config.toml
head_dim = 64
parallel_block = false
residual_init = "none"
beta1 = 0.95
precondition_frequency = 10
epochs = 4.4
Rows from block 6 of a small self-supervised image encoder, named by matrix and row number. Rows with one number belong to one neuron. Each number is 128 + 32 x the weight over its row's rms, rounded and kept within 0 to 255. All counts start at 0.
Before each neuron's rows are labels from the 100 images, of 14848, where the neuron reaches its highest value: "patch colour" is the nearest of a few named colours to the mean colour under the peak. Only what is clearly more common there than usual is listed. The data: fractals drawn by 1,000 iterated function systems, in grey.
# fc1: MLP up (model.blocks.6.mlp.fc1.weight, 576x192), inputs 0-63
# fc2: MLP down (model.blocks.6.mlp.fc2.weight, 192x576, transposed), outputs 0-63

patch colour: black
fc1.151 [122 116 131 170  90 136 111 115 137 110 111  88 142 133 140 193 135 124  65 189 180  52 138 144 140  98  88 134 111 144 176 105 151 128 124  98 117 118  99 123  90 109  86 147 147 148 112 120  72 119 104 107 155  77 142 222 156 131 135 171 101 138  76 144]
fc2.151 [109 149 115  93 201  84 122 126 109 151 154 136 148 110 168  54 129 144 145 101 130 189 164  77 124 158 145 100 157  79  94 219  72 133 142 176 131 162 107 136 117 160 145  77 112 129 160 140 148  65 127 112 133 127  86  93 123 155 138 107 126 174 181 103]

patch colour: white
fc1.478 [125  89 143 111 157 139 139 109 134 176 130 140 113 133  47 200 116 119  71 135 121 121 165 188 119 145 125  76 105  89 145  99 100 132 140 142 169 174 163 121 101 157 145 145 181 186  80 174 191 105 104 136 117 140 128 155 146 110  53 183 173 139 117  57]
fc2.478 [104 102  92 136 108 122 122 193  87  89 106  99 153 110 176  62 147 117 208 105 118 156 119  88  69  53 107  98 105 134 117 133 133 129 138 106  80 102  82 127 131  93 123 139 115 111 171  69  86 138 128 132 109 121 121 121 114 173 183  52 104  90 121 208]

patch colour: white
fc1.421 [110 142 106 114 160 147 154 126 142 180 214 120 157 162 119 108 136 175 111 142 145 149  81 134 143 103 134 123 109 120 172 164 113 125  78 150 137 126 151 115 139 142 111 149  59 130  98 146  94  99 119 131 127  85 172 169 111 180 223 192 110 147 145 146]
fc2.421 [116 125  79 108 155 125 118 182 143 188 115  97 148 121  96 136 120  76 170  82  80 119  92 128 119 134 161 131 120 126 113 127 110 141 163 165 141 139 112  92  91 121 158 135  79  75  75 127 169 119 142 104 146 153 143  74 108 167 112  95 155 162 125 172]

patch colour: black
fc1.217 [119  60 169 105 146  71 145 181  79 166  46 119 126 120 116 164 155 153 150 126  82 119 112  87  79  93  97 146 133  98 117 170 125 146 109 212 135  99 136 123 140  83  85 130 135  99 157 161 109 129 100 131 141  92 123 152  80 164 109 158  88 131 163 107]
fc2.217 [161 134 160 100 146 146 146 169 164  95 193 172  62 158 209 155  51 136 180  98  94  91 153 120 108 118 124 121 136 174 101 133 145 102 132 117 100 109 132 126 121 152 159  74 106  39 164 122 189  96 137 129 147  91 161 114 158 159 141 181  48  75 129 117]

patch colour: black
fc1.554 [ 89  92 160 144 128 130 113 191 105 138 143 123 165 165 116  78 139 104 137 142 106 123 134 145 106  97 109 147 129 112 158 101 131 156 162 126 142 151  71 142  80 108 121 131 158 142  65 145 101 125 113 165  91  67 121 147 125 125 129 113 102 195  92 111]
fc2.554 [104 156 174 110  94  83  99 113  79 143 144 156 169 103 179 102 162 154 119 127 125 141 129 115 173 118 124 126  92 211 123  89 163 130 133 194  74 149 164  89 126 141 138 123 123 184 153 157 119 104  98  90 155 163 143 131 148 124 113 167 130 124 145 139]

patch colour: black
fc1.278 [187 100 153 123 104 152 201 154 141 156 129  89 194 144 132 112 140 118 164 151 119 194 134 124 116  95 123 182 115 138 118 184 147 142  95  76  66 112 136 139  97 165 133  49 128 128 124 138 118 136 141 122 166 169 125 149 145 108 111 139 101 105 206 100]
fc2.278 [131 192 144 170 136 123 106 161 127 146 131  82 191  94 120 137  93 135 155 114 137 100 159 163 138 116 144 103 147  55 103 103 128  98 147 125 106 166 169 111 155  82 157 188 141 124 146 158 142 157  84 116 175 135 194 130  61 153  87  92  76 143 117 150]

patch colour: black
fc1.548 [ 94  78 125 177 108  96 147 163  79 150 167  89  86 105 176 116 110 129 153 125 169  90 220 123 142  90 154 109 154 144  87 148 133 142 143  85 150 163 121  13 160  81 125 123 128 117 109 124 137  86 114 113 173  65  81 155 106  59 126 108  87 172 120 177]
fc2.548 [157 116  59 107 113 142  74  59 119 130 118  89 172  99 194  93 152 102 157 120  96 121 154  91 111  93 140 134  90 134  76 152  80 148 141 130 146 115 107 179  94 138 118 104 146 119 123 132  96 123 157 123  88 181 123  99 202 130 165 151 144 116  83  95]

patch colour: black
fc1.43 [136 164 118 126 160 171 123 114 105 123  99 153 136 158  73 137 155  97 148 143 194 162 145 112 109  89 125  93 117 114 115 146  79 170 158 139 108  65 128 167 107 129 177 107 101 126 179 151 120 126 142  56 124 120 140 110 128 115 157 116 120 135 157 154]
fc2.43 [134 120 154 140 101 173 125 170 115 164 224 203 162 177 165 119 104 177  93 116  80 109 104 126  36 143 111 147  91  90 143 112 163 121 124 109 151 100 106 110 104 135 107 130 129 106 158  81  90 111  83 172 145 123 117 146  90  98  58 128  87 133 108 125]

patch colour: white
fc1.243 [140  94 164 124 110 105  77  76 114 141 123 133 101  97 174  93 120 178 102 171  85 130  96 122 145 152 130 144 110 123 148 124 145 106 121  93 112 127 152  94 136 130 125 162  81 124  81 144 104 134  98  97 162  98  70 144 101 131 180  90 127 129 163 174]
fc2.243 [148 160 149 137 127 148 118 124 151  92 120 136 126 170  67 175 146 104 139 127 142 134 112 188 155  99 115 117  81 152 162 148 141 117 116 129 149 103 117 141 125 117 159 139 107  91 178 148 117 120  60 153  93 112 130 163 118 142  43 122 133  62 108 107]

patch colour: black
fc1.18 [121 103 103 148 111 113 164 159  97 130 139 136 109 158 158 183 102  99 190 132 129 119 172 124 106 130 132 175 112 118 121 135  92 155  68 154 133 119 114 131 230 109  97 164 142 166 152 151 151 136 157 172 103 111 104 145 147 148 114 105 145  81 140 125]
fc2.18 [174 134 101  90 109 142 120  68 158 159 109 110 122 107 146 127  97 145 157 166 145  96  87 110 191  92 142 131 119 136 108 127 156 167  85  79 158 160 120 138 109 101 183 165 146 122 175  91 149 136 156  81 122 135 218  39 152 157 135 178 119 165  84 127]

patch colour: white
fc1.274 [110  97 143 123 134 129 178  85 118  97  97 162 120 126 211 107 135 102 115 160 115 119 140 165 120 196 153 153 125  88 180  92  95 158 148 185 118 113  70 178 150 104 135 126 174 160 125 116 105  82 103 144 111 115  95 165 115 138 108 137  94 162 125 138]
fc2.274 [168 150 138  74 157 138  69 154 172 147 157 129 177 132 124 121 116  77 141  82  74  99 122  97 112 140 139 154 148 120  89 132 135 123 163 155  85 180 115 126 141 123  75 153 124  56 161  53 106 148 110 129 123 108 158 156 172 203 145  42 148 117 164 139]

patch colour: white
fc1.235 [ 77 108 154 123 153 156 168 143  63 114 130 139 212 149 106 132 122  95  70 139 150 171 100 130  72 152 135 168  93 118 134 109 151 141 101 109  53 174  99 165 164 143 123  83  60 151 117 111 130 139 131  92 126 118 118 114  93 130 165 127 107 134 177 123]
fc2.235 [119 126 121 131  94 172 127 139 144 193 135 103  94 135 146 155 116 148 173 133 138 129 167 172 125 100 176 128  61 145  92 187  86 124 137 145 159 103 127 117 115 103 140 113 131 175 104 153 156 166 164 167 147 137 137 179 119 108 189  79 118 182 127  31]

patch colour: white
fc1.195 [ 73 125  87 125 163  99 136  86 134 166 136 151  93 120 155  90 124 142 135 112  95 179  91  83 184 111  81 124 152 153 176 151 157 175  86 149 118 119 102  96 132 124 123 142 142 153 137  93 215 160 184 133 134  49 135 158 129 165 163 125 160 110 138 186]
fc2.195 [132 167 174  63 141  91 166 156 122 167 111 178 173 200 121 119 156 148 130 161  84 159 111 124  92 123 213 119 157 132  65 142  91  60 201 131  72 149 161 120 112 139 116 138 121 181 139 145 107 137  91 147 139 203 131 151  89 136  99 182 103 132 137  99]

patch colour: black
fc1.439 [106 133 118 113 112 179 138 134 102  99 176 169 118 157  95 162 175 100 180 115 164 152 134 145 131 105 165 166 118 151 119  92 103 104 195  94 117 139  77 102 111 139 144  88 119 148 152 133 201 169  92  93 121 161 144 229 163 164 107 125 158  81 106 118]
fc2.439 [120 158 144 184  90  99 165 140 124 109 114 146  90  93 157 120 112 132 101 137  62 109 133 111 129  74  54 113  85 139 190  94 133 134 137 128 167 151  84 162 131 143 114  69 158  96 137  85 113 131 151 159 160 149 198  82 151 151 150  92 102 143 104 112]

patch colour: black
fc1.281 [138 190 139  81 124 137 105 179 124 202 127 113 151 122 147 151 116 121  97 133 138 114 116 145  69 182 160  90 144 135  45 120 124 103 126 157 122  45 148  79  72 131 113 149 181 117  64 149 114  91 124 126 162 113  90 133 118  80  72 143 122 143 142 103]
fc2.281 [106  64 130 161  90 127 102 113 101 101 146 164  70 108 147 116 145 151  99 137 151 169 153  70 165 107  62 125 152  98 141 146 128 171 139 118 163 206 114  98 157 101  92 144 129 125 167  97 114 126 142 181 113 123 140 131  68 134 131  97 121  72 140 113]

patch colour: white
fc1.172 [115 173 178 125  91 145 127 145 145 131 137 183 118 162 120 113 124 159 133 180  99 115 149  97  90 129 147 165  95 162  80  99 112 138  95 140 178 111 100 175 134 113 156 111  92 118 135 197 126 113 124  83 187 144 125  86 140 111 105  89 166 174  76  69]
fc2.172 [108  94  72 180 149 141 148 151 105 124  93 102 103 143 134 109 148 112 109  50 166 155 124 130 167 120 122 125 163 113 135 109 112  91 149 126 131 125 161 166 150  58 153 155 114 100 199  67 116 157 105 166  66 109  85 150 107  98 154 121  96 148 141 108]

patch colour: black
fc1.485 [ 66 135 120 131 141 111 146 126 190 181 165 135 176  96 144 159 165 172  90 117 146 125 124 101 111 117 128 116 159 125 130  60 139 150 166  84 180  84 161 116 145 143 147 150 124 140 160  96 158 114 193 145 110 134 117 144 118  91 190 131 114 121 160 168]
fc2.485 [175 101 114 155 132  92 153 106  40 102 152 137  90 104 134 107  85  76 126 129 111 135 119 124 135 141 164  85  92 197 132 136 118 125 125 136  71 122 129 192  87 120 157 173 137 163 120 161 141 125  88 101 127 105 141 146 114 157  53  97 166  89 175  83]

patch colour: white
fc1.418 [112 162 114 134 183 147 146 162 136 141 152 163 115 138 152 130 161 134 132 160 132  88 132 164 171  79  84 131  50 148  90 145 140 175 111  96 174 100  66 147 154 113 155 141 161 125 160 139  72 128 141 163 102 130 136 156 128 150  83 141 159 135 128 204]
fc2.418 [126 115 153 120 180 104 131 140  79 103 154 110 172 106  74 111 136 149  99 116 140 135 127 108 105 202 147 162 178 147  96  93 157 165  99 134 149  58 182 127 124 111 178 135 121 104 128 147 106 102 121 165 129  56  89 132 221 108 140 110  87 126  80  56]

patch colour: black
fc1.370 [ 98 124  81 156 151  58 121 110 137 144 146 149 104  75  92  85 105 104 174  99 114 194  85 114  70 132  86  90 129 113 123 170 119 111 151 142 113  97 175 179 150 156 149 138 112 158 183 129 147 117 131 111  85 149  89 172 115  97 123 120 162  14 130 135]
fc2.370 [189 157 148 108 151  72 125 125  84 104  94 138 103 135  88 107 155  95 104 149 144 114  70 139 149 142 111  52  88 177 101 109 102 129 191 105  77  81 166 175 151 159 139 149 153 149  74  90 183 131 146 153  94  64 103 123 168 119 194 123 107  96 128 191]

patch colour: white
fc1.206 [106 176 127  89 137 153  44 132 185 145 158 142 100 127  97 147 134 164 112 102 203  73 105 160 107 118  44 180 107 114  65 134  96 107 132 159 148 131 134 129  66 130 167 140 148 119 107 136 141 104 136  76 125  83 148  85 113 162 162  97  98 114 144 141]
fc2.206 [148 168 134 117 142 144 113 129  94 166 107 144 188 171 169 109 107 128  99 147  85 146  91 151 194  91  88  98  93 138 144 138 105 157  85 110  98 158 144 160 134 150 162 116 102  94  90  93 103 103 145 136 164 143 132 119 189 130 120 125 138 176 110 161]

patch colour: grey
fc1.372 [ 79  83 111 127  91 117 157 138 111 139 160  93 147  66 184 105 184 160 106 119  81 144 109 166 116 148 125 110 125 141 104 132  90 117 137  87  82  91  90 114 150 109 137 120 115 107 105 158 180 131 144 102 197 185 146 142 155 112 134 130 126 171 184 140]
fc2.372 [156 164 141 119 130  95  40  85 126 138 119 128 134 106  85 138 111 100 109 109 179  91 112 120 135 161 119 157 136 129 153 110 192  86 145 150  76 136 143 168 112 115 149 136 101 178 127  94 155 135  89 146 154 121 161 181 100 104 108  68 145 187 132  91]

patch colour: white
fc1.258 [123 157 104 154  87 120 153 107 143 178  64 111 127 140 126 136 131  88  94 123 167 184 133 146 122 145 106 138  83 173 146 166  57 139 163 133 114 141 110 148  88  86 143 149 189 135 104 141  68 172 144 122 168 123 133 112 113 229 165 101 156 135 117 108]
fc2.258 [140 119 139 107 126 207 144 126  99 150  97 132 127 124 134 149  95 126  97 112  92 149 122 110 149 144  77 200 176 119 129 120  74 154 102 129  92  59 103  81  79 107 165 175 114 174 162 144 148 146 132  93 104 149 170 146 133  96 163 180  94  59 189 156]

patch colour: black
fc1.324 [147 135 126  83 124 125 146  99  86 135 106 195  80 136 105 157 138 150 149 154 181 141 119  92 109 109 130 170 119 136 151 130 122 124 111  85 118 138 217 154 164 137 144 143 108 108 155 140 218 125 123 165 136 119 153 140 130 125 141 101  62 178 114 116]
fc2.324 [119 131 101 131 142 118 128  87 129 120 139 119 186  71 118  87  78 124 168 136 120 113 142 109 113  89 127 175 168 109 152 152  86  97 147 169 146 180 175 158 164 100 141  74 138 125 136 134  95 145 211 115 139  90 110  77  55  57 128 123 140  79 165 130]

patch colour: black
fc1.78 [119 194  60 124 107 168 124 113 128 139  79 120 129 220 150 150 181 141 125 157 129 183  96 116 133  66 140  98 187 118 125 116 133 160 157 106 130 151 114 114 111 168 148 164 110  89 110 167 150 143  92 152 128 131 140 133 170 162  81 152  86 154 105 186]
fc2.78 [104  90 139 126 162 153 139 110 152 100 122  68  96 146 131 115 119  80  79  52 146 165 129 101 123 193 105 117 156 105 140 107  67 160 205 135  94 122 153 109 110  98 136 178 155 166 106 126 186 186 161 131 131  58 132 144 108 124 163  66  97 137 148 136]

patch colour: black
fc1.22 [198 110 114 129  53 112 127 145  76 162 135  95 111 160 108  97 124 203  97 113 102 160 115 152 152 122 121 102 165 109 125 127  88  80 131 126 126  83  96  95 168 131 170 130 130 156 118 146 168 127 153 105 147 111  86 122 134 153 176  79 127 128 112 150]
fc2.22 [119 152  92 118 192 127 139  98  93 118  97  87 186  99  80 157 115 114 124 166 128 135  96 165 159 171 136 121  91 170 116  76 158 159 122 153 102 156 117 160 110  63 140 142  61 182 184 112  99 106 139  97  92 128  90  80  89 113 143 152 176 161 159 141]

patch colour: white
fc1.444 [161 133 109  79 104 102 100 103 145 229 115 143 173 101 172 115 105 197  81 155 148 143 100 121  99 142 120 110 163 168 161 146  87 156 143 110  71 144  84 111 185 165 149 112  79 142 105 137 129 163 182 109  79 116 135 129 149 137 105 144 145 122  93  38]
fc2.444 [109 135 117 135 103 132 153  88  91 120  95 117 102 149  96 117 161 172 118 121 176 152 105 124  81 124 157 130 126 123 100 182 104 140 133 144  98 103 104 117  61  97 147 118  67 112 113 122 107  97  99 121 156 184 149  86 153  90 133 141 113 155  84 144]

patch colour: white
fc1.537 [114 140 136 177 100 101 103 101 151 124  87 147 102 182 127 142 104 137 113  76 149 130 194 171 157 132  63 154 125 113 116  75 166 116 150 113 106 170 153  85 202 127 140 195  89  74 149  96 129 187 129 129 171 145  63 199 193 114 123 114  90 142  60 133]
fc2.537 [164  85 154 124 161 143 115 143 164 106  93 160 107 173 124 169  88 112  49 168  83 161 129 172 105 102  98 189 154 151 108 101 102 135 104 115 115  56  98 119  95 178 147 128  78 147 155 129 159 119 128 107  72 158 118 135 115 116  91  94 156 146  93 146]

patch colour: black
fc1.461 [ 93  99 165 198  77 123 121 119 132 161 136 158 157 146 125 145 168 151 158 161 136 160 116 154 187 164 122  87  77 146  68 135 144 158 181 173 163 146 154 121  99 159 124 127 141 113 132  27 148  83 145  56  96  90 120  91  92 133 130 167 149 136 129 124]
fc2.461 [ 99 166 132 109 161 136  89 104 143 150 130 108  56 131 104 133 106 145  61 127 181 123 110 160 130  90 178 129  43 163 186 154 114  71 122 149 134 152 128 113 155  97 137 122  98 146 144 141 111 169 125 186  76 126 140 171 123 116 124 119 148 121  94 110]

patch colour: white
fc1.252 [135 130 149 164 151 151 169  93 214 102 151 139 163 128 116 116 142 127  92 188  84 153 151 241 144 128  89  71 138 114 140 134 111 125 197 151  99 127 170 156 113  95 205 137 122  94 109 106 144 153 157 154  85 102 140 131  91 157 103 150 142 114 108 150]
fc2.252 [105 127 151 138 105  99 148  97 101 173 116 114  82  80 139 103 154 105 164  95 140 131 126  71  99 152 181 103 157 170 182 148 108  97 160 119 141 125 158 122 107 112 110 176  86 107 102 132 114 123  70 138 159 143 139 184  68  61 137 109 167  98 122  71]

patch colour: white
fc1.335 [154  94 116 141 111 170  91 130  81 112 167 174  82 105 120  95 134 192 114 123 104 109 140 141 138 114 113 108 177 132 160  99 162 125 179 155 103 168 166 127 157  62 131  75 154  88 163 114 167 108 126 134 187  58 124 108 151 210 106 140 155 132 180 136]
fc2.335 [ 77 132 157 115 134  59 114 201 174 131 149  62 130 115 150 178 122  89 125 128 135 101  96 109 130 151 143 112  92 160 101 146  72 127  84  89 132 146  64 178 143 168 153 190 111 148  72 123 146 124 165 105  76 123 146 125 153 102 112 136 102 115  67 135]

patch colour: black
fc1.160 [143 120 170 129 122 111 150 144 128 176  86 153 189 123 111 100 161 116 186 157 118 119  47 123  98  48 144 105 148 118 148 171 126 160 143 139  94 113 106 153 140  47 123 147  99  98 145  96  88  71  93 135  89 187  92  86  87 143 113 143 204 118 148 157]
fc2.160 [103 163  68 105 182 156 141  82 100 184 143 122  93 117 164 133 142 123 118  86 122 147 125  82 155 131  96 151  93 188 146  56 145 104 136  69  84 165 111 129  91 239 111 169  92 130 148 107 128 160 148 117 105 150 151 119  86 116 131 151  61 175 145 146]

patch colour: black
fc1.119 [133 138 131  75 149 166 164 124  33 156 104 176 119 121 105 162 166 152 124  97 158 126  72  72 153  87 132 167 100 133 161 105 172 203 123 142 114 151  93 146 190 132 187 146 143 141 169 153 165 109  78 136 107  80 103 146 119 126 111 105  66 112 124  87]
fc2.119 [132  90 150 165 105 131 160 126  97 138 180 146 161 112  91 107  95 129 119  79 178 121 126 147 133  96 146 122  99 136 102 118 130 115 123 142 194 104 101  86 117 134 155 147 151 103 134 153  97 181 158 134 150 153 161 120 116 105 163 151 106 130 225 130]

patch colour: black
fc1.224 [113 127  99 167  78 104 134 118 172 117 148  99 128  85 133 160 128 154 200 173 148 125  97 136 102 112  97 146 122  76 165 139 129 185  69 136 168 107 154 123  90 192 169 103 134 155 122 141  93 127 189 131 125  94 113 172 130 160 111 102 134 104 140  90]
fc2.224 [101 115 133  98 119 233 111 153  48 167  86 145 112 169 129 138  78 117  75 131 105 169 150 129 107 104 112  84 166 102 143 114 180  74 151 122 158 125 110  94 135 126 120  58 154 102 121 152 185  76 121 158 111 168 159 138  87 135 123 181 146 104 108 151]

patch colour: white
fc1.203 [129 145  62 128 149  77 154 121 161 136 110 139 161 122  76 163 121 123 147 106 129 129 132 170 101 125 116 135 127 162 123 122 187 160 135 157  92 155  99 164  90 158  87 178 164  92  86 102 117 183  91 120 127 162 140  83 129 142  97 130  99 124 198  74]
fc2.203 [ 69 140 167  95 123 188 113 108  67  79 123 157 110  75 142  72 151  97 127 185 127  99 180 133 207 131 161 113 130  75 162 147 114 156 102  55 131 113  84 128  94  73 123 100 100 160  66 110  99  79 145 159 148 146 153 133 193 103 163 192 133  65  81 145]

patch colour: black
fc1.268 [134 134 107 133 113 148 114 166 118 111  88 140  97 146 110 225 133 161  87 162 105 112 182 124 116  74 115 173 133 166 177  85 147  88 125 140 136 130  95 200 149  97 173 125 141 131 143 100 158 172 186 114  94 136  88 130  98 114 125 112  70 124 172 123]
fc2.268 [166 121 130 120 129 122 132  82 119 158  99  68 118  49 156  96  82 172 122  91 176  95 100  95 111  59 166  97  49 165 165 187 114 139  99 133 172 138 162 126 108 173  66 121 136 156 186 116 127 124 109 143 130 203 114 122 138 128 115 125 194  98  88 107]

patch colour: black
fc1.222 [160 154  55 129 162 192 126  98 144 140 183 117 197 103 142 128 106 166 131 167 141  95  62 125 155  80 145 148 119 146 141  86 208 149 192 147  97 129 147 168  94  96 172  53  80 182 143 164  79 154 147 122 177  62 163 102 122  76  85 167 177 110 110 122]
fc2.222 [121 124 144 129 130 148 189 143 163 139 128 156 154 161  94 123 120 126 116 130 217 155 147 122  70 125 116 174 122 171 151 212 164 179 136 112 119 112 130  94 143  86 156 130 139 146 128 113 182 153 141 117 121 118 150 105  80 104 130  85 106 137 179 164]

patch colour: white
fc1.404 [156  95 147 162 178  90 145 151 172 133  78 133 134 115 115 138 125 148  91 136 159 130  85 176 125  78  63  93 117 129  99 126 146 107 145 150  93 170 139  92 164 118 179 115 133 118  75  60 156 188 169 135  85 146  68 111 107 177 106 152 113  58 164  92]
fc2.404 [162 123 129 119 125 112 165 131  90 135 168 167 129 113 150  75 111 156 136 166 160 106 103 121 153 202 171 139 150 135 195 141 135 114 165 118 149  75 114 128  83 163 183 178 142 152  92 166 172  83  89 169 119 133 180 120  80 181 132  91 168 112  99 109]

patch colour: white
fc1.398 [134 176 127 161 121 114  91 105 131 182 122 119 122 160 116 122  79 104 102 159 154 173 130 115 102 151 115 121 165 155 164 142 163  87 175 182 182 116 124  64  88 126 138 157 136  61  93 100 109 143 125 177 128 197 132  95 165 117 158 177 148 119 137 132]
fc2.398 [154 131 117 111 158 146 132 146 125  74 147 109 167  79 123  87 170 159 174 135 115 120 113 153 154  83 125 129 100 154 132 115  67 134 128 112  96 148 172 146 197 182 125  84 145 188 207 120 180 140 167  88 146  62 136 141 102 129 102  99 110 168 120  89]

patch colour: black
fc1.476 [127 128 121  65 169 150  97 146  65 168  88 146 125 148 132 119 100 137 106  79 149 155 163 127 122  67 101 179 109 117  98  96 175 108 151  99 146 102 111 179 133 145  87 118 190 174 181 106  62 143  95 172 190 133  83 109 126  92 135 112 147  86 132 124]
fc2.476 [139  93 105 136  90 101 197  96 162  89 169 127 114 108  76 123 157  80 138 149 162 134  64 121 152 137 142  46 158 126 159 147  79 125  97 176 145 143 131  90 112  59 157 122 113 120 112 112 160 100 183 100  85 115 176 161 131 149 113 133 136 156 141 116]

patch colour: white
fc1.428 [121 101 139 108 157 190 130 141  88 171 166 110 107 147 108 103 167 122 144  91  85 121  97 140 153 138 180 107 105  84 126 163 180 116 170 177 111 102 117 150  63 174 102 105 113 155 132 115 110 136  28  85 134 131  71 162 129 190 113  81 108 148 189 135]
fc2.428 [171  99 126 108  96  89 141 105 142 116 145 130 144 108 163 150  90 143 145 188 188 121 103 118 118  98 134 173 160 156  95  74  89 118  40  51 141 105 118  88 175  83 128 134 130  73 137  82 148 118 213 121  84 139 162 105 125  80 117 162  98 110  98 112]

patch colour: black
fc1.532 [165  93 208 166  60 105 197 127 130 148 171 106 105  98 101  85 138 131 185 202 133 100 141 144 117 151 161  89 142 112 153 159  90 111 137 142  68 123 123 124  76 195 127 170 134 178 123 145  61 119 170 123 138  84  77 188 129 104 181 175 142 119 136 165]
fc2.532 [107 172  89  85 121 198 122 110 215  58 115 142 143 182 131 156 141 122 124 143 129  95 122 136  76  93  61 109 140  97 127 105 165 161 134 121 168 128  74  84 118 127  71 136 172 151 144 144 142 152  78 177  82 161 146 123 162 117  54  97 192 143  89 147]

patch colour: grey
fc1.409 [156 159 140 139 141 118  81 113 135 118 116 164 146 133 142 135 142 126 101 103 117 163 120 161 117 190 138 131 132 151 141 135 124 112 122 105  79 125 141 132  81 128 152  47 132 140 108 118 130 165  78 151 111 127 135 130 101 153 187 237  97 128 111 115]
fc2.409 [106 119 136  93 115 148 145 183 145 122 124  94 132  65 133 138 144 126 137 123 139 154 229  90 141 115 133 127  94 126 144 143 145 135 127 167 156 102 117  95 205 121 116 201 107  85 130 162 148 111 169 113 153 131 160 157 170 136 125  31 132 162  78 138]

patch colour: white
fc1.424 [146 161 135  90 212  83 119 117  95  80 108 206 120 102 157 171 156 169 129 155 129 125 128 173 112 172 170 134 108 170 127  58 134  63 141 148 140 159  93 178 168 142 174  58 135 115 179 189 140 167 107 126 139 110 152 125 182 119 150  84  99  76 124 177]
fc2.424 [141 134 101 132  45 148  86 134 137 159 138  81 108 157  46 126 122  75 126 144 145 131  95 107 150 134  76 117 148  84 133 213 120 155 101 119  59  94 137  74 153 111  78 171 153 118  92 123 107  63 182 150 103  99 105 114 106 106  98 173 167 181 112  91]

patch colour: black
fc1.45 [ 88 119 142 119 123 110 121  78 109 162  87 163 128  67 118 166 100  99 175 109  74 106  93 136 157 129 154  83 200 132  99 119 110 103 119 181 121 118 125 203 161 148 141 156 158 133 106 143 101 181 178  91  99 114  91 119  94 103 156  88 116  89 173 123]
fc2.45 [152 106 179 136 124 173 212 129 122 150 136  78 167 126 109 150 148 121 114 174 121 127  91 108  78 169 201 159 143 116 148 145 122 112 107 154  94 127 117 143 178 118  97 177 103 140 165 113  38 155 101 104  98  84  87  99 110  96 139 126 150 149 154 110]

patch colour: black
fc1.161 [145 148  44 117 174 114 136 114  95 167 138 129 144 120 122 108 125 115  88 108 103 122 153  84 154 112 165 105 165 138 110 106 159  94 145 106 137  98 103 139 182 175 154 122 135  86 103  89 168 135  96 142  75 135 165 158 130  56 134 119 115 125  56 123]
fc2.161 [ 96 141 118 139 152 116 109  75  90 120 121  62  58 158 113 117 119 117 132 167 162 125  69 159 124 167 126 123  54 177 128  92 111 196  94 173 139 123 126 202  87  98  80 150  94 105 123 151 124 106 148 113 155 157 112  86 174 176 161 191 147 118 138 127]

patch colour: black
fc1.535 [127  94 186 177  75 126  86 153 116 167 159 113 103 137 187 162 105 153 154 131 183 151 136 116 123 141 165 128 112 166  88 160  92 163 148  96 130 143 104 114 103 152 153 153 111 179 159 138 164 125 137 135 119 110  70 153 159  85 136  75  91  81 122 153]
fc2.535 [133 139  99 153 112 128 147 123 108 138 105 161 142  99 101 122 150 172  99 147 171 151  97  88 110  87 117 146 101  70 141 166 120 150 118 137 113 132 163 122 101  80 134  74 166 155 138 105  80 113 165 110  85  59 121 179 135 103  78  98  92 180 114 116]